Weights of a small image diffusion model.
Data: trained on single printed letters, digits and signs in grey, bent and noisy, 26.1 epochs.
Rows from block 4 of a small image diffusion model, named by matrix and row number. Rows with one number belong to one neuron. Each number is 500 + 40 x the weight over its row's rms, rounded and kept within 0 to 999. All counts start at 0. Numbers have three digits each.
After each neuron's rows are labels from the 100 images, of 14848 (inputs lightly noised), where the neuron reaches its highest value: "strongest on" is what is common among them. Only what is clearly more common there than usual is listed. The data: single printed letters, digits and signs in grey, bent and noisy. In brackets: how many of the 100.
# fc1: MLP up (model.blocks.4.mlp.fc1.weight, 1920x320), inputs 107-213
# fc2: MLP down (model.blocks.4.mlp.fc2.weight, 320x1920, transposed), outputs 107-213

fc1.692:475427563556485468518443532548535545430443478529532492428518492416468497550535551512558506476526587426475512531491512509461480497524486510502498430479533539469533476441550408499555477538497518519495500528473517510506474561453518454507511554451438480484487516456484503531498487486497486502489557565494479553513589499419528
fc2.692:515538504439459529515441527458474464462521535508503458501452476413515487489459534489480534540556565550506508511570474517478517478473558543478528470505461487528523566521499519548533494484486547527508535518505492492529461445487553506522493471384528520512492511458491528468460476544499528486488485470418516597475428485554493
strongest on: capital (77); bold (75)

fc1.613:483455536502457439504550548567515593505420522451493487544420503455509498472534546479550417551503525469556479492510477501477546528577464575495488460445486443499540530511583477483433470484541453488567561545502483493483501492480414516488505561504535529498491441553491506536477534462479458551430552483447533537449492465479453
fc2.613:491520544537523456512497414551483423557470399474501528427490546507505496522578511533505533566500519488507582500441517502490461520509531520527511480458523521554570528555477496461539533483508395508480503495448479526500459476488474518438521478518593544501494588505543369401535537511338463451523478507531511518424459539569515
strongest on: capital (82)

fc1.52:508468442414503465527543503565489476490508455548515471459510498536444480482557520501490507441575469530504527461395469507459492503499510479523474496495527482505437474511525475537478618531509500527523478441546496484491500480492530534522556487486497502537552539471481503453520485492481485541458511480505440466500539482496475
fc2.52:536529529462511526489516481548508413481470509502504517502543517518517504529535458482527508503502550539505596541574520491571543489496469474499475500498479521484577474467444525498418497498406492503498452498501498483490499517486486464465505517497498443471509481538506503474513497519475485488543514483470528517559438517508587
strongest on: digit (31)

fc1.688:492453544486473482501447468546475518457482396403460448514544510513533477540464522484541472522508486498495477517530479527578582510417533429484528484437382495510446480503576455474514527507491556521551476518451504476518508502420468488501495539435541515525512560481346568497435563491506464550438570519491500555470474485517579
fc2.688:565455499569508463526541518503497522476426545493498427511537524495530452547493566523515515522509395504527503525537551497511505491503511525507412508483458483522544504495471527509447536568466445532497504522474532517498441518517495484454425537433509546502521531423429428491467514463496495533530488525532546508429481496500518
strongest on: capital (87)

fc1.618:528502492501461450534446511595473454491507455475469523551523449528544471537492480470511480496521550498463535481482558569560497499515562463500520503460509519470514457594559484507417493491538501446612475561547485496583408515510543516577515515525471488555499506437462514526537555496507491428546533567543516432497433474446512
fc2.618:456517483504516571525439473491571518509539537476474466562495576608472490495552444499491509440537502483551514447454463489557479519505556398472461491460414465522508473523557515499387525572608486466485532495477484493497575529494516500520484474508461499453459552506567433546552513485477479492415527483514530440476631518554479
strongest on: capital (60)

fc1.435:473510517395527442502467487462511491518521483515507520490631451528489369506547520465500557387554496507443535472487480495497518535464489493508470513472536451512512484548496437591494645544515560490508523432499535488520416496473582494511449500515457526513542474482479491491432552568491518487527494484520505514424539474444503
fc2.435:542496566424526525518480484474457509470474434479498500430500483513568531518555559514515503556494517514479516493501521500520554526496515489531530549511466512520521601488465483517460545539537474489476516525517446494525447485513485562514554517513491472504527523462545501478465534466464497533510430498465510473443493492462438
strongest on: bold (74); capital (64)

fc1.298:506437440488498514513522502471543533489429535442538549516484506431468471377497461457466444504532509481539428472551526532437461407477484522521475412464538447474527515485496489547452553401519482441533537513424490522512401500490534469552581512547429511508460470464562580490539489492526474441497501507542458499520444433491511
fc2.298:589538467599525559521482443449518586483495502516504408570479516509524539494486458498493461493456585541509507472468502496514570530469473460509459452467533543472495518446506518531453438494466561499499424552525519510482382502496501437508514462450467483493473530451474541510473496552555498448472590500586489501508480506498500
strongest on: dark on light (87)

fc1.642:497415469480490488540498533495531558518452451436491428556488571457485488512568455541552473504546512494474487501513446491558484527433518509478478480499552452488541580419577438524511487506493480527517450483577520487498486474492418534525536540550467584515497516526434510533491476465429477546433489523493487549503552492502517
fc2.642:510555484602505514486511430576456518502490470533508454422474458476567528499431485478552535518477589501516429464507478520499459484511492509558519500531519493525542476487498488454487601536509503492503489511447474517512535533490488526499474498455431539509507565461480576476471477478497482629476477519490478569484499468544491
strongest on: small letter (77)

fc1.702:529500538504465508499579544458523485539477501483481463486467422581597508510565521482461498484485507512467473528468491525491531506455494558529492451481502490491490513562489511474426521415572469506534479499450502503484468541472442483568459505528513539509509517437580511500478468488512430402482534505545477576557465458514500
fc2.702:531494488512546474510464584422517405523497483489512505493499532443480497465495486464560537474501512487496524563466481506456469488515506590493519506478511492429489512490471491516462487498568500475503521532530514534529510466506524507427440556611584479528502527557579463429469488502438506558454491517520514535516467517617509
strongest on: capital (60)

fc1.666:461526568414503496501493535472521484549477494500519476421508549476504456492452492531508523475520565444480449494490569540545508498538519502502498481481546521509485517506478512551521554463487525495500529484552579457488452525488535494501472482530466561518464469413485496469533471549480491508539505568573386533421503483461575
fc2.666:474516419484496514452502479471528465544568514524507493435458422495528553476551446545559441454553413550499479463502443557555537492440511496489513533505499545548638536460451492504489447492449604541527463450527501505471462560508493461485511461491541551505483465505498514487496540492539507453501605491533450535505509416559452
strongest on: capital (64)

fc1.678:584477455533477479502455536520529527524527475479484533439469526526520532507525478445495495402537488483383448483466487510498488491544463509568455534481409554498495440516532453587538572503607459517492485481464493494488557408479512499516540504490487497522516474552470476588465532508457493567510546529440504532417471516514589
fc2.678:556470520463490478482576497522475511509474477515529490464515448463478548480506503509448473433517487515513514509524479493478457507462424571473438519453614490507520527478459507464637497546536488501497523486504543511474554561506504482502508536535538451501508435539488524408532504508561526549556512482518550540565435492493536
strongest on: small letter (67)

fc1.8:480483444474471524592540489474472514503465508448478480540464460555477444459479577480556504536585471510457514449537458500422552519526598534482543453488536522496448523496534462485481598454516572497528384485518515489475445459468513533519471519574470491494517507489500541488455500524512470593473527467550496531510498504546446
fc2.8:441627529560505500516442492523530472534459411387498441514554459476464454508570490493532528470513495494484536586563528509545523501558493490480477455488514521500583498524528489469480497494469475487502457515447514534504461511501456521535566538562455457499473589503553525575457507501496481513474502491497454472581522517464523
strongest on: small letter (61)

fc1.553:485515548538473465510443521490564474513510530525481520369572459477646491546558569428491518448540455500546476502558470541541514488467447543521481488468529517570493480489558522560534519520510460495524529455468493452576460519489507518543486508572488532488487488492486493535530516560556525476534520484549472520516559502510565
fc2.553:416504453454497460485536453479486444555454519537541525507551427478509482549380491516512492526501513506482518447566485502527469487565490507485449500524477523498465531496494503532615486527515428510490497500544492479467496451484501500465515495524536497488534445465490405507556520529489522398520510457514440496460471475513501
strongest on: digit (33)

fc1.317:561472449476480499481569468509485528519508519561503410488526479616442406443497506539526483447476523464522463477492510488470517481493441461521536489484493506525419479526489513520563482536494498508518496459499521503519564583483502518526436537534474548483548457519344479540508530539475487539513501485461570537509414477641522
fc2.317:503539471514477504538475534569476486503540614552514463579540438509582547497494484506495461507492514528553463557562540504469532497400510483473503500519487506491599612461472507478550541496530539516495521500487485492492507531498557497428514485512482535482513445483498475498456498521464499585451603492466526514514499486455546
strongest on: capital (67)

fc1.62:517438497492483518531473533464569493540535472473504484385526429521511514566485472532481539397501452481429487493461480511395542562555512512522490501490422497493441488513521476561468507484487577530498435457576517445487470491473549517498618520478550517507502439467470478507484477527498517494542478488467533537513543478459508
fc2.62:569454497509498450450527502485597591417517498422502478453493354486491541495492526441537464456550468530548494439568498482495498537507501501536417465516512521469496554504548491542585610526440504493511576522547480514448450458471532452530498469405470595551493513573456487512485474484520533547497537526413543469580530517606505
strongest on: small letter (74); serif (54)

fc1.674:596478544595508495487442550442553500491533417530485488444434454479506520517524449495483527489527599478460474449489532523454467517466517417510557504465534583562518459493567442549448481498498489531532520527515491489527448553486431522532463516453474473516510486518490532471476500493423545498542531587465471548490489521494501
fc2.674:441581466364521545474486519498453456475532610504507489506611523534500509462481516492482529505575428436496438487509517519514592468420475448489463516496489491453591578473480500427482545521427522502516551512547517521517499513483560499513444495491476559526470544519459476577489501459492478444505513498397499493428482507426432
strongest on: bold (74)

fc1.90:492467515500507519475547524418491520505488509448496543497518530495548512529567596511500421504505596452497470501508474499582482507443557531509533506459500487565480499528560460496478511463551448525535362469489533499497523548455453482490402518482508466457512471507502539476456525489517490459433532535476551523498492471499505
fc2.90:552496456509509411442571482461490505517573481455548538481545560439472450525557566527505505492538460514496504478529498496586539513472525520493565461483471508507493472519532477498532507519478549493496449467464547523509524513478589510449510494462464594474526491492533607534517472471556489531519537519460490522593471489483541
strongest on: bold (75); small letter (61)

fc1.428:459475448482449537528610569402618452495465472522502521475487579448501513481480520477536489502551526501523480495511502474561488501443542540512458489482569464428550481462484519510539517434500483473562442511571489515514462517463561520551480518430519512455513468459522520510532522477533440472449574498482427485487528473475504
fc2.428:626402511567522494489508554517454512481474514524490463466530339472496474484511499511501483499465399523510491526492496509578458495530502549487486520498504516544506362491507481420554514506503543504514545465470526519489512570505498461519478507437470430528470496571520549453460511442551515534494474492502524533496486466489522
strongest on: dark on light (100)

fc1.595:464454460494495442484528550442510547482445532466457515502529511455448504511487525557520484458514594461523501445514521588528510472497602534554440533435499491542480456498498478515431505482537493517485476509501602544585538502443452482530499491459483465558463486499524473579502453500458431495485543459467486493459455445493477
fc2.595:567523493548537480477549491581449540514545544559519507515464541492535486530505482478487418511371509451404471453579534489462510446417511489509597505586536543484592463551549475511515453459468533491482428514451525484506576521493498483485502518480438453526543529505504504522542442556492483492445579465503418494511506537466424
strongest on: dark on light (91); serif (60)

fc1.248:523425479470497453525498523405518531560526481527474560510519461484467541513519506461514425477528578494496436507531491520551496504514506448483419439440528494497542468518610444485547460505443520523511470546512509525472475494465491515520438528421617492521498489486524532509498530480492451451454620572434439471546521475557531
fc2.248:548452529538509515492434538447550528522509432535493505509495499521533479519530534527494515543541453551514512503469506494520548489450490478492514550501464474482509572503541501496498482415460450490485457490522503483491456522521468436536496506567551462499500510518534486522542507490424462480525555507451474475510507531523444
strongest on: dark on light (100)

fc1.577:521463489533486540484515571479509559485507518493503531503533434445507507521468529484511504472558516463557531540532515592527497459561507597494491523479507558523515503476533514501424559473477472566475408479401502487541508481504588600496450531461533460474498494475483567534509442552478575455507509463442542540501543481384529
fc2.577:571459458508483530498559560560385527549489462510484502519430515453442417497434474513521509515391478478476429537546480518469522485487552514522573478546427511464500445551548485513518540489507509505498536491595493497489459479487473501553462532487455484450511521533506511520494485551430505522485440509455465527471486494528396
strongest on: dark on light (73)

fc1.488:446488521451478472500550595500572557506497458538481426524466498435471483512552558490521522487541534506484342526521492478485525538485454585546469509465496538491524529454555494560554442489509456533519497478564520497498541528497488459506444518554657460485501484545503531500488553460507472526475519489499427584510592477475514
fc2.488:579504457366499565441446572525482553645452491453514506478461506433473506469563500504464500486448565495497414411512469491463406498503511463528543428468482509440551486565538502532466498480489462514483497479558492501519553503486499464538477503488408478457518471512553455477474498497469504548520443489523539538490492468493451
strongest on: small letter (77)

fc1.388:572456593533500414488519511544512562515445511490507479516555543468471487508537473538529537529452629500420478487550486527455549477477483516507460467474507502547512481494535487493501511479519466517513513480508517463490490541477495510520426538576536467516498568507525500502532470487478453500498481595484488476504436472579536
fc2.388:471531485463522577522481524452556506567590521559491501388563531519499529522502504509509460494488424483585519482511488472469545561498490473449503544562494449525535504462502522549482511445475515490510399561472542541528562480503393481497582497481533478489515448593508499578538495519567527483507558477521510470534466528449561
strongest on: capital (60)

fc1.129:552459538388506512536393499545527531560487511542527459481567590530491421492529501496522500474511549472477548434478492446520493458443528487502549437510539491491447504499520519500514546528526516458525546484531515510506480511508531498553523488551414494464537520451454431395507525514362460543483511533518474507533536488390481
fc2.129:508556535528542455533382438511433504455549434535477562525445456456547500474443459465528510545486485487499571554509530519477513501505545520519470510482500512457526560501528508512507433537505479459525479504490514471555585491523555506447475499485579473547514506446548424471505489484432526474516510520521545479478518501622462
strongest on: bold (75)

fc1.533:594470540448518433496468525471522481472495497546481471517516599495476488447479481477526506512497484518492476407567527474512519496503425480546442492479455509541618470490498497561444485530576463488520530516431504515493410503483576425506467528545546484508537559526421443515551525456526449541506535474537506514501459478434524
fc2.533:454576511400484525485452489485506527566448517538472485492484427473469469501519412508494508556555572449465428474492511472538455515618469585469510492454503455462443608496454478501564575529515540503488506490572482479455516489510472461613540509510540512492506479491504464496524513465401454518544456487451516493515507526527559
strongest on: capital (64)